Weights of a small image classifier.
Model: 9.03M parameters, arch mlp_mixer, activation geglu, moe expert_choice, num experts 8, patch size [2, 2], layers 12, width 192.
Rows from expert 6 of block 3, named by matrix and row number. Rows with one number belong to one neuron. Each number is 128 + 24 x the weight over the matrix's rms, rounded and kept within 0 to 255. All counts start at 0. Numbers have three digits each.
# gate: expert gate (model.blocks.3.mlp.gate, 8x192x192), inputs 64-127
# up: expert up (model.blocks.3.mlp.up, 8x192x192), inputs 64-127
# down: expert down (model.blocks.3.mlp.down, 8x192x192, transposed), outputs 64-127
gate.49:078163112127077141131125150125151102143109117139095116135138151138113148110127179109136106150083107101129178132108087139136150125123091140136100099090104173131137135112155113112144111152148131
up.49:141107102135091172094111114099158141127112140140131134142125124168103100154120113116148144137119140133122129187157137141124129110187134083123134138137105155096172137103135129150107107119146114
down.49:155158135125080131118123126121097153171131173143127133116169129116085140142090124139123116090111130089132154130113125101087106085110086100167104114073163167160108167134124126112121128134125116
gate.50:128120144144133108096118125127155120142150156140158093114157138112151152093115117108141152157171138142143141112125104150114104122119132167125129134169089131100158118147152078144126178150096153
up.50:142101105123127163060110105136102073107170113144138144108102130065128160172127137127112163121169069105126096156165151161101139147102092094106150119108089132159116125184099122144116140155101109
down.50:117106116122140136155130144174142151109119131109129077118148079150135101127099096118149127145140163143142147112053127075134140119149187109146126100129183150083192140087143099140139100144116126
gate.51:171104111124134131066109148125094085126190116169143142103127129123127138130146082118119138146144080129145125099181122124130119134083145142102143133147132131148144140116042124153087151149116127
up.51:079128096162109112123134146140153094133137157124135099094161123156133163079125103108104144125220097142116215122133068169120136132141165144127140087136107146067140109157102082134136140193112143
down.51:147126125121091120191110119139157133123140135113098107196082128114116109126095165167146121180135136119162087130063157117149119148096133173145061178107157131113113116096154093117138130108151178
gate.52:105121176108158069147091148134119133127123130119139141117135143143156103122127110143126154168156159150137142101131104059113090113157149119116110145174139095108162133142110104110135124125114118
up.52:149134095141113141161121114154146116137104146101128091115111104107119154082114196145146110119073112117109127109106139163151147169145112167168129089113125163129103100074156148137132139153155183
down.52:144127126122159065125115070121146103151110089170130164120154134150150085119122141117144088129137136110150074124141202141139150109110119169089127164099107092132124145140113124150076103106156137
gate.53:148093132096138082127143140123128124147105154112142138101153118161139148100131143121095151116112147125105113122167170097120111147141103142143136110107094137123135120115110131127123132123110106
up.53:132126122109131127098108149137141116138112160096149112108121122137109171123104125118149149147127143142139130127157134085144103156128089115147148140131113117112159126096109115128143142113105109
down.53:121146108134100089155145070104110154094121130121076115092148117100171152127167123151117111148091132126117145162130103169138141155107091142142139088104146143126122108085153156081120124110111128
gate.54:107150150131102129163141107148154134163082141081122125155155113136113159083118134098139140149116140132135173133095077111130122135110124153142126108077123146139134112122136110116153152119133137
up.54:146128180114111118164173067106099136127175122120187136164100152129130090136126110123108135130084119101130085128100161160126127113076112149131153175116161113137115111174136145136135113059158131
down.54:103158132139151147154126117154144159118098138096137116126116125151141162103108164107147147174136138144094174104100130087154105157134154142089151090123164139115140104173133112112167125140118139
gate.55:134110136148108080090174082112136114143177111153159145145173126143128121091138113101106124138162131148124159131132109133119129102107118166095143134149137179139165115143089129122104118139137123
up.55:116143106169111123119156093118146133113204140143147111186121132132099091119118113110163120137125095143145149144114107149133157126107149119127152135141129175102188125096096131112126129132131150
down.55:185146127114136099157103104138147096147131159080119123159120140129128121136121164156135113112154115138118076102109167096147116119088132120097112138100136105137063163113124115119119151126120163
gate.56:150089157115116077097143156150141091134127118143124161086131095135125105114144112099113172127085112156107104133149148113163116108111129134083142157168129101141141172132146131137088134137108128
up.56:093112120075110112127068176169190111130099130104146141103185152084105187123109158094091101146119140117138109123157093119188097165132114167132124159103083132116095146073159108110092085134075133
down.56:111155115150158131150173116142188166115131139109151102146121116152109106057120133109150138132124125116100115109071136143120168122127142152129097119078098110129173129103146096141097128132137177
gate.57:128109120102111130134134103122177108102110098133111129155191142108106136138118119103130138122125130082129136154111115144122111117118087126131128129116098161079144147144171132148093153146138109
up.57:154130164126100134149164160147144155132111151164112127103133109202176115120146106115105113091152135111084099111142145160131141120160133176141192109112146113093114128129163144099097096106138109
down.57:089079104147164130129116156119129111084136137122115157116091148083145142124169144105146169137124136132123151135165101158119166160127126105103078124154118091125176135111073144147133119139140119
gate.58:142128139104092109118147105133137105130152108111124176158143138110097115140132100138103130129149143122136120149132134126128123152085114129094152149094135165136129164147143139107097115128109106
up.58:167133104123128134117122167099098135135113145134127134101118121147140113135160130145096123103077095127111099096133172114157133103139110130123141137150129111134127158097102153133111173121143114
down.58:118174094148125126140126152143157159129112143136077153092161126111090087117138129127110094175150157114168141137114109123131160122172139149139105141117123146159162139057149108095095133117155127
gate.59:122149139133142105141118116146081105186143113118140105149106128092140148039117129127129146137108123155150124072128120099126125159114168134149099126126124136230161099117071109128156130094141157
up.59:121080117136156159105115116144138137076139182106164096178118121133122126201094096112145175158146120129148100154041120105072152122099148075122146142161124081087110105167131107185150130112125128
down.59:123134074134117108130201150143145152117158129112105165098150124126127086088186111115134115128104115118096138105149124138134162133144130142140092111106124125159148159065128128082114132113149125
gate.60:161154171130107084129140075122112115140137112110146147155134140087116152129155148136107150137094120106125115143138137127139113128087079141134159137102177168119130129145117162126118151123137107
up.60:127143148120137117118117113111152113122157132140148141145129147128120104141145112116108161135150126124143140150147118112105088110091130120145123137126106123152165134114096120133113132128108118
down.60:145113157109138138115110143105094134145084143136154130148095168142158131162096132093140143098123127138117111150132127115142110119134130096120134115131135100126122117122115132150116133132138137
gate.61:128169107130098104119151146111128137200121110145151124148159143110101156037098118100121098126131121123141143114113093127162127157120124180126137153103134141169117123152079122085137126116129145
up.61:134104129079122094101113133157155152091140143138119103142136123135082147135104105069143136173144167173147154106078086068120085138083116138085123153128118093116150139078128092156119111107108131
down.61:106125150152108107148166153135117128165130163052155132163088178092108110082173165120062141125143121101125108092098154164123121171099128141087133163119092106192108099160110136115160157151131132
gate.62:122152144121136125144116082127063115185139124120154113150108115079138121052114119125127137130098126158150115071126132104148118138132158132150096137115138134255150107129072122133160141085148157
up.62:130079149125167168101109115135120144077154167117167086172118123122130092189092095103152166156150121155152085142048152102098131094089151060122133140166142075077098107148120098186150145115114133
down.62:128128086140113100140195152125148155119170125124111142115144140127114111106192116121134120138105129109084144119129122137130164127130125151147088107083134149171135143077136129087121128112167123
gate.63:108143121125133139107128157159152130137115128143105145072139109167119143124160092095113148158141108168124175125138098100149106122099121143127110140149117114118168162077160115120084157091143115
up.63:124097144114154099136126145119157135115150119131133126123149134167135121116127120109136140144146155157126118129145130114142122094125168130164102146169082141106143128088128102153115101088122139
down.63:105104167111109144097071173148154094126123106136129113117123144151113169140126141104148129112140152140127093145097125109118136128080150100132117138141100141158162101123095120175111113161126128
gate.64:099151142130091116171124098072125143124107115112118121147142121105106157134162182155129122142056111087130126131085117152125162159126058142147136126081169132176139124128149170087144129115149132
up.64:117163108096121181145126131093139148100088126105114131112114107172110182155125117137147160138113155129142123152141103087119130154168141084134110131126112098117131137098120103102167087161065117
down.64:148093150123112118148100121090144077130132159134143122140093149140153083176118167119142159142170113152135087123110161091136111085113097124146120202168116117128139093102118138159127113123140161
gate.65:122159127149127108132133089135066118131110113099129151156115124113100125121167142179067172122114130102131113118143150176090135164089116126130174141100160114167179131132110143118083179116124124
up.65:134115183119130107116135084110132130072136150110125113164140175139062129168117109137117179131141171122116104180127143167078092124093090157149140169126090110131184110129138106142099143110103147
down.65:147111130125122103106115140163141083114134105132103085056134143125157142118138105085146131128115134134142130143119142149113107112144082164146089127127106147168161072077127138122101122186167117
gate.66:094117142087145118162184111158066084155116133094183114139101119087151182096101117092129150131109080176150108052109090113164119150115091126132151127114152117142116096184087090130182147107141131
up.66:163124162160138122095078164103153167157131097162100135115145130190148075143149127154134102101161193114115114160191181115101138084184169135159104096193113191136175135083137149110093109140107145
down.66:189115039142107132128147088108162169120140127171121187126173113147111146152128155118151111120133124094153146190178137123096136102140067138125149137117121172111124195115131122123095130127132061
gate.67:156145125159148111102101119143112115151171121127122118118124140138168118073131147167119115143136142125138087096147169151132147160104125186146133128137127132125110118152142114103154148124113139
up.67:141129127135097152137137083085131164116105116130132114157176140117084104110126118118112122116062131107133098165107142165109120087113122137143129143087132142112118137091165136111115138091148104
down.67:103112095138143117120179130121145126137141139116115139110123117146138139155134104116146145154127087156164171107163094141142140112147111138090119117133145128125129141139115123110133107122154101
gate.68:108093081168129128107142092103062131130140133113167180132111141116122120164150200140117150126192125067143103148120152134091134101168146080070126149167115147152095117207083096166136132148103093
up.68:139090135136170158085120106133121118122121090139120115138156136055148116115147140113100124129120141117131075119115132178092134130083123143098111105122138135149108105154129108166113161195112153
down.68:143135163092129139124162161137118152135112115120133102109182115102170109156091049149148104102058128107148162156062130103081128102167080145186124109100164118160223103095130118087118132120160152
gate.69:108144132132098113145136127108143068156158120141163141136131117098138114117122142096130129103162090134126151171134086130177135109126126156117132145132130151161138121174118151113124129187143130
up.69:090129153120129070143154116142143100148145092124140140126148150168148122089128155091110124123136150140137166146112077136148124109132157156144125125154134157139155105186105132117133136162136153
down.69:137109145157157115140118131116118140148167148139168140172101147128118103159144131142167104127184115105133130095089127115135134116139159099105107141143120100120080148115074112151140132090135110
gate.70:121168087178089155097112120171123104136102152138097114123100077119115154139127168124145124131101110124124148119099115114164167175107093117109117132090146130139134125111139140111147175141150127
up.70:129103173095129111148137141139135130124155115125148140099145146119131139121126100125111109122148112140122146117117121123138104119121142165106142134130120131125139123160127122124110119103123124
down.70:148152134109164114125133111103108173111128127127138124136125123121154132086146124124117110135117142143113161115135149134161117148120132179080122108101137152095120135157167141128098128100145123
gate.71:109139089122117107136123113162108135122106105117081136093161082091114160095155186152101106125091140104101134115138102134133151157160097150120133097107134157142141155091150135098110120152111108
up.71:120141109103158103155125132120106151116081123102108120125143088120137177121121146158119127141130153130121147120128108106102131181169102137127107102124107121146152125134107097116152103131081116
down.71:165092150134145084110068104104120053156144164147131123093139159113172120128133156139106128156173104132136073135125172133124085128114108127112138169180114109148099116112102138168099132162145154
gate.72:105164079119118129135097108143116115137082135091118131157111148135115136136109178161122131128121152106137102154133141138151138185162097119113119117086133145179145127115104148108145124186114115
up.72:109131124162087118166135083122136166118137104126101116154135157091121135137145169173143086151115146110124136143101111184120178149155111169120118110097140169120165129089154130118145087124173144
down.72:093097121130117130084069154111122075118125110176104143121160136085132149144122134083085118157133126109129125123141115150190138152168113135142120144134124109130153130127091108165100158122124105
gate.73:150147128183108155119110113144153175148171146172106098166143173091102094119116123105106102116119135118121098134108146167141140125143126179130136151117138133145165103122126151105134111092167152
up.73:123162109155131087164130131107126131125117137125099128142122131115137110104147181196142069145057157091122098151118160168147169120141120148144120121127173145134137134109157155110119114158180140
down.73:110142126149123128099072093116157095113108113139121137100124127138147240151107115082127166153141133140104150126163083105141116153151092138125119148130095123115151121126111110118126108131119129
gate.74:124129128121113140120114138132143122141123145129126122115156109103128120114127151105125136116132115116124124128128123124151140122137105135135129137131132134115134127114144108127126150140124131
up.74:137113137132129124119124119113126111122139130140142116154137114115125103092121118125129110135156136131139112123093140135140140113130140136110130122146118108127117124144124134152128112122128126
down.74:122116107131147122127114133122149106099116115132131125115122134137131151120114156145136139112128137117142108160132138122146121141113123134100119131131097119114110123144126109146131130133100136
gate.75:130149123121078165105116145081119112165119156148153140128117104117102131112126136102127173131154113123127141119118156098145111153141132108094126134113119116147113135133119141148156153116152121
up.75:117145135141126148121115130184143130145115142130100115125137128154143108127131118112133124118104113127134141142133115140099146111116127128150127112138130115111147127123141136118142131139097123
down.75:138137145133136157121125102100142112121133123115136130124129126119202099133095098122126117112109116115135124149132145133139108118152101123156129133122138124101105122126120111127119129121154134
gate.76:148149079116112129112095135089145118138088137104117145113141091107121169110119186144125099143091093115135139142141099136171143177142107122132156133132134141139136157090095129126102100168097123
up.76:122121116106149126127113112163131144110121118115121144137118122087111135142128153106115132151074120147135092124116122104143132136109095112119139157129170100128136140095108118109104159116115117
down.76:094141121155138124160140129128148117125101128122127191102124148104104140126141139126132131156091107130126098118124133119159152135138103113096153141130145161158130171110107141127100127132141118
gate.77:107196105166105109167125137143133161138081145154062122107167110106119156113178145164118069117099137100115153135125099169140198164146079185131135099110145138131155142108155137045099106131132131
up.77:123149124199151074110114097175141160144138100144110097120136164090092120111144150156134066170138148152143133127128128182101147086100117179128111157127131177129151090094143114103133155119171160
down.77:147130113147076101120113110114137012116096131105121146145098131139144160132162160086113174115141142102120079119131166144145104144137077145101147188134073072166134104134101138131132131169110094
gate.78:143138125112120079130146106128112109129114084122139186148110124104129100139151148138096109123101130111142079144125152139147150130115077145126194160115162127163126128128134200118114108123120114
up.78:149106145115170107118144093108122116101155095138151135141116141121125118167138120116141146152109149119143085149115127123097117097099083126146147152165130113132156118113120126136127123102108118
down.78:142123114087126128093114136134159097162095092157124149077153130144136150113140112116093150082122140141116115125172108164136112112128139107145102089121138142150108116169063132153125131154126102
gate.79:122162114145132126153134134147097136174118122129120113136121126098147151034121136141124123130107105139142140090135093092129138167125142134136109100085130150187119125125086124111142130125132136
up.79:138114179098123088130154129125120114155136096164113154095132136153140116105152132106131104095132139117112125099191174158139091107131128164136123135159103148171156138111150127091104133117128143
down.79:147136153122134153157106112117099148124136139137161102162125120121104145131109146147109167139134151160142144130116132077098096129107131115110160126129129146089140136177131109140156122131101105
gate.80:168139118103111144125117097144159120129108126133107128138144113136115148130108091134135144135130144120140120155171149115132099126098125138137124153126078143125129143123144112134096139113110117
up.80:100131148112099105153119113125144141146086121100149135117155156133119152095128133128115139138110174129155135134135114101132111155136110135124125128092113186165126128145124115108112124137120131
down.80:087151135122080126160143149119129137150108144150102120111083154101107168112142110126133130134096140121147134153118073133128132132086116140109129129105153123152139066119128121094177127116119127
gate.81:120107114134138148130108124104101149119113055113114123151182141094159125117148153119104075145152151122118157136122089129118178156180142160123126094137146189117121115190126140115109058119129103
up.81:131116098144154137144123128117110156112095085123117115135164124137160127136146115114114075152156168115130146137124096126108169120194164150152125100152134154081131126152125139135127062119138124
down.81:135140098140089143124132151111119107125124190122163116114127088160120135141145093112128125142132101141133103142080114108130150101093139119190135164129179107142180152091118160100100147130124161
gate.82:116156109118110127126101117167119132151072108119135137134168116126116203089137120115090073161140160155145178106154095113163108178114106177125135140076150155133131132127068111121118137134122120
up.82:125099145141129119145137110113132105162127140114152151118146155155142112088130139125109184140130138126140156144090121104099120102130115132102126138134147122128095109179124141137115133157136133
down.82:101122134142152130149097163143102207133138095130152144090116117109105077142116121150124111111136153136127140112128103101086145099145156099126142119160142169124102120149133108116166124115150117
gate.83:104147099184087160116133133124143126118154153123118129151120147087113157131115181125141123145105064112120165136105119127148164143112064112108128136097112143122140144146142124119143114137198122
up.83:122138166103101095174137169118130130119128072171123123120134121122133145106141084121117094128106112115124114106108105178151144141124157183129133127119154112158132131136138161090120098091101135
down.83:118120103155161092151190061117124154133118132090148119138093123144174110072150164107142147138108154108113135134170146150130134166139126180114118112141126145086110095138140094101139139102115124
gate.84:127150089162130150133129150141116149126101130129125120118142141115137156076149139143133095134087125099137130105109101137117174154173126150117122105094125153118082127152152139115129099147137126
up.84:134134136142116150106115123164131097139146111132114128155097134089106092148115139150142127109145095132141122153128149141139127127094142141130138130129158138125105133130147147115127179166133131
down.84:105141109139122141135131146139124167111159115139134130101145153088108145100090127126118119147110132119088176105136104125122108150135132152082138117095119132121140153125137119125143115121129094
gate.85:151125143137099058123113116085100105162153112141143165106126141119146155083153134138112124125149124127144125111144139167169154122137122152088152137124164147159136136173101154122097103127138135
up.85:149089155117140108106132154133147103138128151120137125110118136153133113113120176140154123129169151165133151114117150086131104089106135123098106128157098128120108139108136131154148137165129136
down.85:148101151121113115157104124133109073154120113165182122167101104095128096118109134107110113081169117111164091084117141131142125142110161133099105137154153103151097119152108158136146108124144124
gate.86:097103147131113157140121071141139129107125143102111112154161181105065112141113141124126123130136148090151105156090094156097109123081105140126135158111085122108165117166162101145127144128150125
up.86:166155123203123118098132117082077159164117106185168145131087092111123111116158116133115127127122120142131114100137161116146118126098142134141128158141190117145101134094094159114129157093122145
down.86:121065150120148119120136110110140111085126111129109123145104156116140168165122139125156146146109131131134151173137101130084115141119119140098081118148081114110141088160077073150159105128143113
gate.87:151117090149130160112139116117107112149134157144148121139111091097131132103144118104120150131137093132123112092089131108134142131143145112105118124145170107119105126170075140133147157145119120
up.87:141108092131129138120135105126115112160142139160106104145122107130137135094133107087121134115156110104118095104128128141124136136152141118140111110152124143139120129137099136131137157140102154
down.87:139128121135126137112125122142143129137136120141118121136119116118128098144139119132128112114133104112099102123101143129121155119120101148150100124148140152136115084110141152116137134122139141
gate.88:166118119108126132081093127127157139130123120154069124159165129143126118135136141141137125116173145117132134153158134105122113128126148103102106128122141132095102153147099123141111149148095125
up.88:154160122141119109108097111128141116128116093143082127135149147106094136146124147151133141130145148128126148161163146097144117116119130091126096137130117154108110138149124142139149138146130129
down.88:111175112143099126160160134149103155132136147090111130093124109154116120120146109152108130150073109110114125157117130103109141165136159142176142113122163140118134110113151123069124125112108113
gate.89:138171102135096149129130119112118111192099126158079151150162123117108144075143127116099088064133120055115110131170109187157175160122122177125140125104114131150091121187163138082111142150144133
up.89:114140140141092107163164169150144112147133137138120143081103096141157148122138153137120143107097069121072157082119139127180154125161099148126163110161132132100170141101186163093113116134148120
down.89:112149129186130120157145144152189182140161194088112084132161144153119107077139138135112107103130124111090154114059092135144133159144162136138083124099121131183090114096133109120089146159149165
gate.90:134164145159136132117110111126173142132134165144104115149150144147120100124114137124145128118160172127116131141114118124123099112133127147112106143125127140108113112119147120137162135156125159
up.90:152095167100143104074145109142117094109168096157133140118140123127146086159135122120116109112183129139121090134148125104112112096073108135109131142149145112134117125175096135147129155138116119
down.90:129151136110136123191164135144128178115159145127098091174121142161124131119140146144169131140126151124102157104087122107111124174102169131108122093110133156091148101112149126093161131107125145
gate.91:107102169127135104159139133146133171147150115107161120120188163157185105088143097125110097135143159140120145106108084138096151136138147164131124082149109178111155121126140105104131116087115135
up.91:131161111107101127144126144119127099112115142130090134143089112122115148156126143136144169105113093126128117147139136125173143134112102117127131113108144080121122154130108155139129111137133115
down.91:147119161105139120106095141127110130162147085176142092137155178106125152093129123174126116119144124123139168104119090132118102136099096133139101126151100141104169057095124094166150125125145125
gate.92:177148148091093129119102119081125126132106121135138176143134133118110140154124139139135134133087133122144114147155132083160099132114093113108137167110124137180083140141093144147113121132117093
up.92:088118147138153094165166087159104151120120092149091121111131109112157126126152115119113082106118140113102124093088118150103163115103095158111123115135145135140149118125134125096106141105136136
down.92:170114110164122132088128089118128108126072116161141127123092120087199086157161087094141095123135124165133131108139145140139103139155077123143146114144098128101116135124095145193114122106169138
gate.93:137116136135108137137139135097093113107126135132123151104117095138128146170143131119134114126170089092129157145123127109146138112135112110086159145144129128091074143174140156110115105113136059
up.93:128121085094135108104135138131192114099135123110125136123145163155139117156122118135130128135153150091125121175160108172119127138136111139128167128126080113087131148185174109130094118146096104
down.93:172113128120115119124173128116129141103164130129116128136141155131164098157153096151173113141091127123165101184149148152110143129108113142154076134142142112143121129127126157087105134121146117
gate.94:136150113106135172140088098118116143124162106104118134143112159094131144132133138122124157121142106127139093123133137125107123143110112094134110119129133138128157124150111110095122146104074088
up.94:142156131147135130138083085095126161118152151133088105150149154077129130134138156128137148124143122104127077135102135144114153132095110144116121142134138129106152126134134117103106148108105103
down.94:118117151102124102154129183106138128093129178122122099103133104114126101113125144163150117101106124119111093090104136126166148119143165112141112132114145100122137157096149143153135121140132147
gate.95:118144123116130101148119154145103140172098088154143127101169120116171191023140119079118092142100136118134163072140081107146127162146147163142092123149145147174089103149088138093148108139093149
up.95:138079086113118135113113108112116114073103107108134129154155106128124121180117148111131126131126122113131150185036080116112145125115091113084142138106158120101060118195095155157130098170119112
down.95:113082139120154095148123155112089134159152122107122151143091160118172107093157114090107114118145147134144133099144120132094115160135190159124096119154113142184160098130088133114140146114137154
gate.96:119094171122134120132199122097114114135142135131167122113109130116141130113132095093122174126107100151119088085113139128142158139129118152128140114129117099112140115136117125115149131086130115
up.96:114086124096144123153164145117104110117138133115148120113092134126150177143122110100138165124144093152112137088122120103137135160135126122130127120144093098109138121133112123113160111105112126
down.96:087125124121133123128101128130122122116150151110141092128130117073102120135130100123152128137142136130121109119130120117106114131141175106180122155114126100122132115108149112136159137121084157
gate.97:140104125103139109152155137133105134167144108119165145097123109129154128097129126134113136111134114124086123108139126100139142133164137105133126078167136138155132130170099157108135129140116119
up.97:143127130152120106118118120088129126130136150140116145126138128133124119117139141144122123143120124100138131160159120149126133125132117140128123150135091146158143145111130130134100118123130132
down.97:094138127136129138146142117133128109129133149136103111142109100127138085119124123103125128146138111137147149127148116125154136154126145139131151135128135137158145125147125131109147123132115148
gate.98:108117114142084106106149129118103109152136106137128146106143113100117125078159143128096135131136107152127166113107107155144151130118144139090119125138195121145162147154129145146103131142148143
up.98:126079151096122135112124142136117129149118146148118135103158123147128091113118128105113140128160163146125125126155145123130095108158155116127101126135111101112119135140131125156125146151104129
down.98:100132110155096134134093167138115102102109127113151106151147103079120122187117117086164117152171122138110123085114109075166173114131136159114121142139132111099139173134105114131098142115116120
gate.99:120125145137108122139122137148106120149106128111118148107135122121141112108149123148098125119128136105102123113129126133138150134139129140102151113128140119088149166151127134118126138110148086
up.99:119101138108140106134131121130129114140135133121145115123122115122144135107131135126113147141129136131125114099134143117127125124144123131129122115175115147128142126134125095137133112131100140
down.99:105121139158125125129102142139147132131149132132142139127121119131127135126115164120141152120152136136120130129117113113111128138103117107104110118144124152131136140135099134160126124135133145
gate.100:137154096121122122103111117142093121167132112120125154129116126097088155099125113140107146140138149146131127120162126095146128168127168109133102159116127109181146141106087125109117121102095119
up.100:117132161103122142136107094111133139087127092123123113145138165092109149166116129142150116147115143134146138152089124144158119153129123139131128134146142151063115130149178116142140093117109134
down.100:123105126097148078141133156131135119110156133110122144114097148087136146095151152131113165116089128138086122140174135106129102185096126135119100115101128154144119157120093096123120128130111111
gate.101:106138144129139114113067147132177130155104139115122108134187162110129154061102136119134143141143154171156156123158083107118093125131152150133109112092095169138114112105112090110148122166097148
up.101:186119130108115129093138111105133115100152111161108137133116109150108096193134157147115070107147124084118095188135187129141112107090084117088147177137130137124080154158166162152091123135126120
down.101:130118151114135138143097129150122103135124141108188083170086135120106176135106145128141168133148141171143166091107119071104102153073141108109150122143125133128180106163096087130185115159111115
gate.102:097182094111097140116107134111131117115097151097125155135129131099108204129148138143123156177110114152145157131135108093161121192101093119071119149093130115135102169129123091117126132123104111
up.102:115138095154103147074145113109123112137150160120170126179089097147114125136103123092140176152162105171153134131115138113160114139079127113109137170108094097117087122123070101168154155107159126
down.102:125136137089110153108150184122103131143140090142118127104139137136055192129100100138124116148104134146130163129086080083131130126114172103129126137080107151152141144146090143115145105120067135
gate.103:101185127137130127155154106147132171166093130128111129157143140117118165057149113123129100134076151138139148084160098140128116166170136165158076118076136142169166130061151110070138131083137134
up.103:132157153125138079136125152103151125199141117144122121129129154109138158068133128136144128134098119136136107118192152136190086137129134156137103149128163149150098127084117153118148145134144146
down.103:070192119154117159098161110149142137123118133147154132085137110141116177155094110153137141121138114116150141141067096152179210121147072094135158127098150133087102125157161121169149113123110091
gate.104:106134121145124130131115140150127124117118151149112138120113129125130120149132133130143135129133103125130145126136109125143125133121118128113125140120147112119120136119128122115141165130151127
up.104:154123126111136144128131110117123143123132117118129137129134134151129131130129113130109110112149141094122115142135126140107131121121129132114132111144116144123111117159136150122122089147124113
down.104:150122143124149114146146113124130139127112129141146115132108127120141121090115103128130148146125132118116113158124140128100135134129123159120117115117121119131123109149129102093123127138132130
gate.105:167129115137120154114120119126130143117142122121123128149142120102112114141129136109127120107088127124114093132135119101103135113130111110114120143114139131102143141076112148113097158127091094
up.105:092095112109129128126126138130110120120088112098141142121110113137139154140127101109124106138172117120148152123135083129114143152157132130126137102106115120161109144169114093122111128131120091
down.105:123149138105121116102151134090113110132114106152132155134128129118144176130110112113145165090125111152139137117174125138142128136114095124111122095101123104133125124140120144131121125118137136
gate.106:123180136113125130143113099140128144155110120098126132142156150141123152124106113140138138126150146111139183150156100117100113146133124135149125107096110151118146120144127117102135106152105119
up.106:112144114144125161145136142153133168144094116108129132133146123130139144091132095125121122118112142128114155109144103127135140128175139141146132080110115130119150126119144119101134107120132135
down.106:136119132133136102106126159115138074105121130151107168115148107114129100168146102120106110150120124121146081165170127153131117108135128137131127184173140102165143138089129135154083135100161133
gate.107:167133141130105068149169092108105125120146095152115132156151136115124118121167142140106104124093139094124108119117125146136141133065079200136183151112152161153156142129151186115065123065155125
up.107:151115144133159126136172079063101111083187070157161101193130178084093122164122115122176127163083127097181086184109110175106123108070122157177180205128150154151121090162120145149104105055157148
down.107:152174115116156106080078171191168081152135125102092101021163122151189148134134132176101132100122095169119123116158158137123097134135132108125136092153111102127059129113094092129140135174105110
gate.108:125124152125149112124093100121119097108155119128160131134132136091105124153148151123128135164115118119156116139121129097137117126099130106124103177151138112095093137120118133155116126124083072
up.108:128156133127122132122117122113112136138114149125126148149117141100128155115139114153121116140114138126144130134127100144150134168101132143095147154094130121192092126146106117134139114139117153
down.108:127147119097121150135146133129079120134109148112126141118106114145093173128145157142121168093100134116105139114157118141112102128104117093134083090097134149138116136150096140155132128151136095
gate.109:143102180068150074117143123117116140137098109144128129122167132141196099113141100149100145122142160149103113098172133119108126097137124132125122089157134128136159130142114127131119116145116115
up.109:143144104124113122134137140159126124116150115131115123097138118106121156111141148124098081127127136118140104119105138156158143181078131165129144146100167091119112152113145142107095153121095121
down.109:119087151147156132115090105153149089151095126154170131115128130134132090144142158094146125080181113125142104118130153117124133117105130136112121144178104147129111132156091127169109123156129111
gate.110:104155163110126140111112168079137133175104087156115119092136119136117138092149115129117113153148143198129157103164114118159124110109164145154112146139119138139151131121161106089129145092132147
up.110:131122118129148119178129121177112129151145141108157135129124149120181177085132158119109128120109107121118115047157106131135142142140120173138118106117155179207119107118062138108140086110135141
down.110:137155118157130125134115111116109161124106160131118113115141137146102129139089095167144087122151111080126140139106160160117162100154104120144154121125122130093067125154149142129135132092139160
gate.111:127088099126133132099145162134128160104142157134152128163107131123121153157136128122134113112135090072116109137110096126097145140122128125090124072086086151163124148127081117119095138155099109
up.111:092123127147120103121163141162131113158133147131122093082161149147155114053100096103128123147143159183130177097117122141153135154142152199128150120110119110107160123145189109129190139108176160
down.111:121100094157109131105101119174136113152112143066156063167126116168103095166122144053134178125149129123165136109092136129101101115163190152140132147132143126114114138117132081135134130137120147
gate.112:166133133157110109143189098087124123139199098150135119143122148117103121115130083103138117138120107124135132110128123160120114113073143140134134151138115146120160118137138112147122148095150130
up.112:141121140114135153110100172151158115158109161110113121121138129148122136110090138128135119127139122124123114126142140103154114105131130131125118117114101118118066114136138133154146120184125165
down.112:109107105133113148131164113076066148110091104129140140184115142077118127132131104075150121152147121109145142148125101134111162110142123158142107143149146139110179101174108131104122132109131119
gate.113:085121123147157098143175117111074175114148094146126092140155125126156126122141116120125093160122137163137175088102079140108148114179156118164125110161200151106177119115128122126132113107184129
up.113:130131026144118180116155129170098143103105093142109107135138105104122167123138120108145088131104113104117144125099113150122192183187157126129127096095151129120113127178120161103108125140127122
down.113:112134131152128131138105106142148107155082179090122115078135075208149117122140172099151113139130140105140079183094134089099147118124100150159143139156112129136167131102116105084137144168138149